Rows from block 5 of the audio encoder of a small contrastive audio-text model, named by matrix and row number. Rows with one number belong to one channel. Each number is 128 + 32 x the weight over its row's rms, rounded and kept within 0 to 255. All counts start at 0. Numbers have three digits each. After the name is the row's rms in percent of the matrix's.
After each channel's rows are labels from the 100 clips, of 14848, where the channel reaches its largest size: "responds to" is what is common among them. Only what is clearly more common there than usual is listed. The data: synthesised sound scenes: up to three everyday sounds over a background. In brackets: how many of the 100.
# filt: filter width-3 conv (encoder.blocks.5.filt.weight, 192x192x3, each kernel summed), inputs 96-191
# gate: gate width-3 conv (encoder.blocks.5.gate.weight, 192x192x3, each kernel summed), inputs 96-191
# out: residual pointwise conv (encoder.blocks.5.out.weight, 192x192x1, transposed), outputs 96-191

filt.42 128:128129128127127129104134020128183127121228127129239129128130128123128128127063128127128128217128125124127128127128128128224134128127128127129127144128127130126101131129128128128121128129127126000128128212128130128126110127128127127128158151103142127151142128067128127167099127128137128128
gate.42 103:128030113119128002047128128131128148128128103128127129095128154128128124127128128116128128127128129128149127116116156128168129128121161083131128129128154128128048128128129130128065129129174129046117120135128140125128128128123125128128128113128128128128127128128128126081129108128128128197
out.42 120:128128128192128127128128130128128128128117128128128200128128129128128128128128140128138129127129129168151129127130156128127128128127130127127128129128128128128129128128128128128128037128128119128165128128128128129045128255128115121128127128129131127128127131129128127124128128129221128129
responds to: spray hiss (73); first sound: spray hiss (39)

filt.69 110:021139128125128107124128128127128129126127128128246127129128127127124127127111083128127129127141129125129137128126098127129128127127128131128129129129128197128000128134128128128128081125134128124128128255128130179122025123128185130128129116112128125128129128128127128170128128128128128128
gate.69 093:128076044130249021129129128127128158127127087128128128034126131149127118169145201126204128031135127128127125135130149128128130126209129124202127128130129125122075129128137178127127131129123128135089126126047089128161128121128128129129025098130126128129128131162132132128137128129129127192
out.69 092:128128164130129128128129143128127127128126128129128107129128129127128124112128147128031126073127151128129142128128128085128127012128139128051139128129126128128255128128128056128128128129128128000170250128080137114129128184124101127128128127163128114128127128236129127126128139131179128128
responds to: background: none (60); doorbell (33); meowing (27)

filt.117 055:131126128129107129147127128127122128126125129255119215123098128130129128145136124128125127126129147128129127127127151128120059037128128135127128128137171129127132128127101127129127133131133207128129132128149150130129232127127100144193127128129128128166124089127129128093129125128128116127
gate.117 069:127129150118127126128128128133129129114118128128128128135128131083110124126125128096089130129130128123134128129126132000133128128127128135121139129098126132138130132113104137104107125065143085112133128122128127045162127155127131129124075100128140048129177131127151128133152098128154135151
out.117 066:128123128128128129127129128128128131127129134129129130129127127131128127191129128130128126129131130128124119191129131128129129149127128126128128130123128128128129119129127129129132128128128129128127127127132117129128129129148136129128128090129162128128147129121128128255130126255129255155
responds to: thin (high-pass) (52); spray hiss (50); first sound: spray hiss (34)

filt.180 150:129128128128124128139122131128128128126127164129127128127128128128128129129128181131134128127128129130139128128128129128126129131055128126128128128161128128127128128128128128128128128129128128128128130189128123128128128144128128128136128122129133127128130127128129131128128128134090143138
gate.180 081:129127199123128126127129128128104129128050129127255084134082128123100078136128135120124128127099128120140184089127128095103127127079129126129128128128130127089129128124093128128128116130130147128126130128101113127135128122128128127136126109129123128073111128128106133034155169116054128189
out.180 132:128129128127128128128107128002128128128128128099128128128128128128128129129128116129128128128128128128128128140127128128128128126127128128128129128128128128126128128128128128128155128128128128128118128128128126128128128129128255129128128128128128155128128128129158128128128128128128175128
responds to: background: none (65); spray hiss (29)

filt.80 129:102165127128131128128128128136128128128128127129129128255074128129128129128128130214106126127116000150128127129128128082128072128087128134135126126178128109126126128128136128128128128126152130121128127127128127128128055128128113205129127127128128128129128133064128235128123128127125159176
gate.80 094:128128146128132126128163121127120127065083124104161000132096128128117109128128129142128089127127128143132140000121128125127120128129128179132128129131127126127126135128118123129128126127129126127128201124126128128138128128099120132115109128128082125112105128128128159037127128012128128167
out.80 105:152129128128055129128129094125130147129129222129128198128127128129128129127129000128128129206128129155123125128128128191127127128129129129182128128129128122255065117126128128101128128128128180129117128000128002128090131128128128127127128127128128128128128128129128128129128128128128187128
responds to: clipping (36); text has "clipped" (36)

filt.52 058:128129126128127125127129129105127127129130124122129122128128125096169086000126128148128127124128130126111000125123125119128128128122126171128096129127127124121124181129128121093127123027128122125116127128127130108099127130129119090127134132126126129115126128126125129126122146128126128128
gate.52 094:131117133129129128170130128163128131135000129164128131129127128128127162183140178128128128128130128130203135132128255128130127146148213128130128128129128147129129126117128139149095129130129131128128149134127127100159129155126131128128045058128128104128128130128134133087129105130129114255
out.52 070:128122128127126126255131135138125122120127120166127128134127129133120129128157142129126129127128128127128128078128127128127038128128131128128109135129000128126131128128131100133128128127128131136130134133126128132129137131184137128128128128129128128134129132128210128000133128193129126125
responds to: background: none (80); speech (29)

filt.53 123:128129128129255128128127128125128128126116128128128126120128082127128128115129127130129128128000000127055125131128128127152128128127128128128127128129127056127089144134129169247127128140128128034128127129128128128128127159128129128130127127127125073144129129000127128139127156127108128128
gate.53 097:131128123129152124126126123128129128103000088067128009128126128129126128129127132119128094111129124125132176107124128128126126107132127146128126142129126122128094206043090128163111129127160127015127163122112122133136169127127126096126127154129029107107128129128091110128127125000136128128
out.53 107:128129128128160128128128129127129166255037130128136132128128077113125128127126128107127131168068000128128128128165128129128111124128128128128128130128123128168125128128134128128126127128125129128000127127125072128128128124128128134127127131127126130128128130078143000129128128128189128128
responds to: barking (50); first sound: barking (37)

filt.102 124:128127128128128127135126128128128136128127128121116092128086091130128177129128129128128129114128129128129176168128126177101000127180128134015128128172132128130129128128128128138128128128129113128127128116128128128132128128128128128128128123128081132128128136128113129128127129124129128088
gate.102 098:112045081128121126095176060127173095129128125128128129112134186130129128123081127131186128128127112129121117000128128128128134128049129128127044126115121117120106128129127128126106128128126111028128131167129222040108128214128053122127128123127152128131147125127128127128128118129128125126
out.102 122:128128128128129128127128095127125129133132128127128125127128084127128129127128068128060128129128129128126127134080128133128128128129127129172128119128128128168128128127123129128128129106000128128127127123128128128166133000136140130125129128128128128129128127146127091129129127118112128128
responds to: spray hiss (82); first sound: spray hiss (42)

filt.108 126:128139091128129128225128127129128255127128128128042128128128128134129129128128128127128129128127128128127128129123128129128128128176128255128129129126128127128128181128127128128128129121134107128128127128128128129128128126128128127128128128128127128147128130116128128130123129132132128117
gate.108 084:132078107118127127120161112128128128128128127128128127128128152109128126081070127067095176128095127128094128127127131052186129128094128128131128128120098128132128130128124128128084133124155017020128128128129144026128102128089127129129128128128128127128128128124128123128127099128151019151
out.108 105:129128128128128129100128127126128158129129167128132124115129128045155128128128128000128128130127128124126128131128110128127128128127128129128128127126129000128127128128127128126128126255127129128128128128129128128128134000129128130126127159129125129128137030126128128128128128128129128127
responds to: spray hiss (79); first sound: spray hiss (41)

filt.3 042:127127123128243125129192128129128127202127127128128126127128140122129128129129127163129129168131129196129132128128125130128128127128129129061056130130088090126126127105168126152128193127243128107130128121112131078173128139127127139046125077128128032127189128128127099113131127129129128127
gate.3 052:128087128126217093128139129133128123084128106148172042175128128128088066148102153061128117117127129139129127128130129069127128122128128129150129113123124137128121135124083131128128110109177128076127128128082123128154128130128135068053097130129147065099129127129135169126127127127140128128
out.3 208:128124141128098128128128131128115128128128140128128128137128114057128132128125127128091134128128129128128141128128129079128141128083129114128137129128220176145128162128145128127128146127099058128095128128128128128128128128128106128136132128116149255132039128128223129129078128167129084228
responds to: helicopter (76)

filt.131 012:120138128088152129132136165129118133117124149149123098122132136255128157000144148110125138137129150126130137155141124128146135126131117123127129150141129118129172128133127123108123154135116144137151127135129123255125121019134135127150139144133141130146162119110094123160127132132128124125
gate.131 215:177084128127158081119128091171142143124099125115133104124115118090131127159117167149128088124130148128170152092101220084115128129125140186138128135128129113102096143011090127162109128110171077049096139121093116023163147155084112080115083092128117106083132128143127163054127112118127135244
out.131 005:122079127158107122100112117153178126138129122149110129129133157143139153125129125107103098128073111177118128149045120115145160086114106120137101120103146123133100137142197162120134195135088116095128175158203132020076115115160139144169118136130123168121131114133142144097130156172094146112
responds to: background: none (55); siren (43)

filt.138 112:126128127127141126130127121128130128125099128129159129128128127112162128133127128128127128129130130128127128229128134128149128128128095129126128160134136128141128171131130128129128128128128127128125127128135128125128091131255128129127130128128127128127128128136128208128127129000140128128
gate.138 098:128119127128128127128127128130128129128075129127128131127128128128154070162129223129075127125129129128175127128128128127134115125128128128128135128132131128101128129040128135129127131184127127128000130128128046126133128128128121128180128124128129126132128127134124150127128224083127131141
out.138 106:128127127127129127128129128128151130208128128131128129128128128124132129129125128128128138128128127129128129106128131128128128128129136128128129128128137040128129127128126069127128128128128000128160127132128127165128129127255128127128124128129128126128129128129128087128128028224135128127
responds to: thin (high-pass) (81)

filt.164 093:195129130129123158127138128128128129128128127118128128180126127127126129091126127132111128141080128168127128128126154136118126126128128128190255127118129102255137130063095127129074128125128128113129132091162126126253126074128121081128126134128130111127127064129107128085127140128128115130
gate.164 097:235089130126152132129129128128089131132128126128127128128129160118128111166141138127037130128128128125130124124129171094103128128136128126128156124126129077128129128114059130127104126077140129128128131124130128101129176128128037000128128127132122128127107101141128128000128138128140124157
out.164 116:128127129131255128122128128129128128128132128129130127126130128130128125128128144125125129138131144127081163128128128128168128099128128129011129128103128127107129128145128180128128128118128128127150128137127128139083127127126127130129128130128128128119130195129129134126129127128123126125
responds to: water drop (99); background: none (61); first sound: water drop (58)

filt.161 110:153129129125128129127128128087127128125126126084128127088128125127128127128128149090124128140128129127128124128129127136128200129132128098151128133129128128129133128118128164127128127143151128194129128128122055255128092126128128128128128140129128122185128128129200127127124173128152128128
gate.161 076:112128234128127128112129128128143128126071128087129048130089128124053086122033120178127103128126127128128179005123129128128128126103129137128132127125128094128119130095105100124127128068137127125128139119053131091128127128128121127122118127128128122000157128128055091129127119131097128128
out.161 098:127127128131128128137127131130131126127127121128128124187128128128127126128127128128119128048128128077133164128121128093128000127126128164125128128124128255128131128181128128127128128130128127128179129255049205128127126127126127129136128127126128128126128133128127125130128127131127102128
responds to: background: none (62); mains hum (26); clipping (25); text has "clipped" (25)

filt.1 165:127128125035128127127127128149128178128128128135000132128135247128195137128128136128129255128124128128128128128130147128128131128128128128129127123129128128129198128148129128128128128140128131128128128128135124128128137128128129128128128129136120128128129133128132122157128128128128128128
gate.1 082:128127129028180128109079128128120128128093111128128110129128128078128118055129130129039118119128110128128113128128128000127128128128128128128118123098128043128128127124126127126109127128128127104127128091131128127128128128129088123076118128255128116080076128122128103124128128089128128129
out.1 115:128127129128128069128128129128128128128128123128064128129128133128116128128255128128150128128128099128128128128128128128128018128127128129130126128128089128128131157128128128255128128128143128158128128129128127128128124171128128129128128128128128128128128128128128115128096128128118128128
responds to: barking (46); first sound: barking (32)

filt.122 095:163129152128128164129128152133103128131140129131128127133128130128128024200136136128127128128163193128237117128130126129128133158139128127129231055124129128122180026128123128128162129127128133230131128128127127129196128128128128114128128140131131129128128057246132144034169131128125128130
gate.122 108:254116135129128117127160128127128129138104129127129098144126128134127128224128128076053131128109128128132128126128128127128123128138129128129108139131127072127106141130128127128053130131128129123109127123129000128127132105128119129133126127128094121128107129127114150000129141128128129232
out.122 106:115128160128128128128128127129128128106128129128128128128128144127129129000127127129128128126127130197127129128192128126000129156128128043220127128116132128128127128133128128129128150128128127128128150129128126129131127128131181133128132115128135129128128128129124128128146132127128128128
responds to: barking (25)

filt.91 102:132160255134129127129127204128128129130127128127129128184126061130128130132128128158128127122128128128129148130128128128099126127130128129129128129127128127128149129128102128129154128128131129255128128128127021207128095128128129129128127128128126128126126128128128132126142141125128129128
gate.91 106:169122123128117128077157126128128127128128124127139131103127128042128122127098133124128127129151127133128125128092244035134128127088143102128127126114119128131109119108130128128029130129251119005126128159129129120125121149128128129128128133128134085128127127132128125123128063128153128183
out.91 128:115128119028129128127128124127128130127128128128127128128128128128127130129128088129128127128127129128128128228097090128128128128128128129127127127128129120128128089129128129128128148128000128128124128128128128127255221025167159128129129127127128128160129128129128129128129129126129128103
responds to: spray hiss (76); first sound: spray hiss (43)

filt.43 086:141124128107128130127128129128128126128128077127128064127149128106130128000129128127128128126150129128128128127129131126128128128128128128125107092000067128099128128000128127129128129125124127129128125128128129128128124129128128128128125177234125129083127125127127125128094128127096118128
gate.43 109:128136126133128131179127128128126125128128129058112120116128082104129050123126125255137008115127125136127128128105132131130068127128159154129128127151125135128115166138128129129128129097143103074129210128128124128128130140128121128123128076079128126129118130127186123129128066132128255128
out.43 082:129129127174128128128128128128128127140126129019130129127128129128211114128124116128125128128081122128135128128128141128128128128126165121127154128255125128131096131255127132128115128128128127128067130129128128128128126131128128126128126128002127127129118128126128126127152129128211227128
responds to: background: none (49); bird chirping (32)

filt.25 109:147130141000126128127131128127119128128128129130180128130129128128128129138129129131127128127127128128129128128129125135128206141127128128128188156135132128141104128128114127128127128130129127128129130128133130129171129126128128129128126128126129128132127000139114128128128128000129114143
gate.25 087:139129130128127190044128080141137109154128128126210125168086067113127163175113126084104128128116125134128255127129128208128137128126126128154127133212126128142118056106128133117240124128067086100128128128107132108128126145126128062128128081116134120128128127131058161106141129120135105164
out.25 093:126128128255127127121128133131128129124128127128128096128109128128098130129128128125128124126128128128133133128135127114065000117128129129131098129128060128128129125126128237128128128138128115128128128128128122127128127129048128129136105127132131125128128191091117127138128127255128255128
responds to: background: none (71); explosion (49); first sound: explosion (39)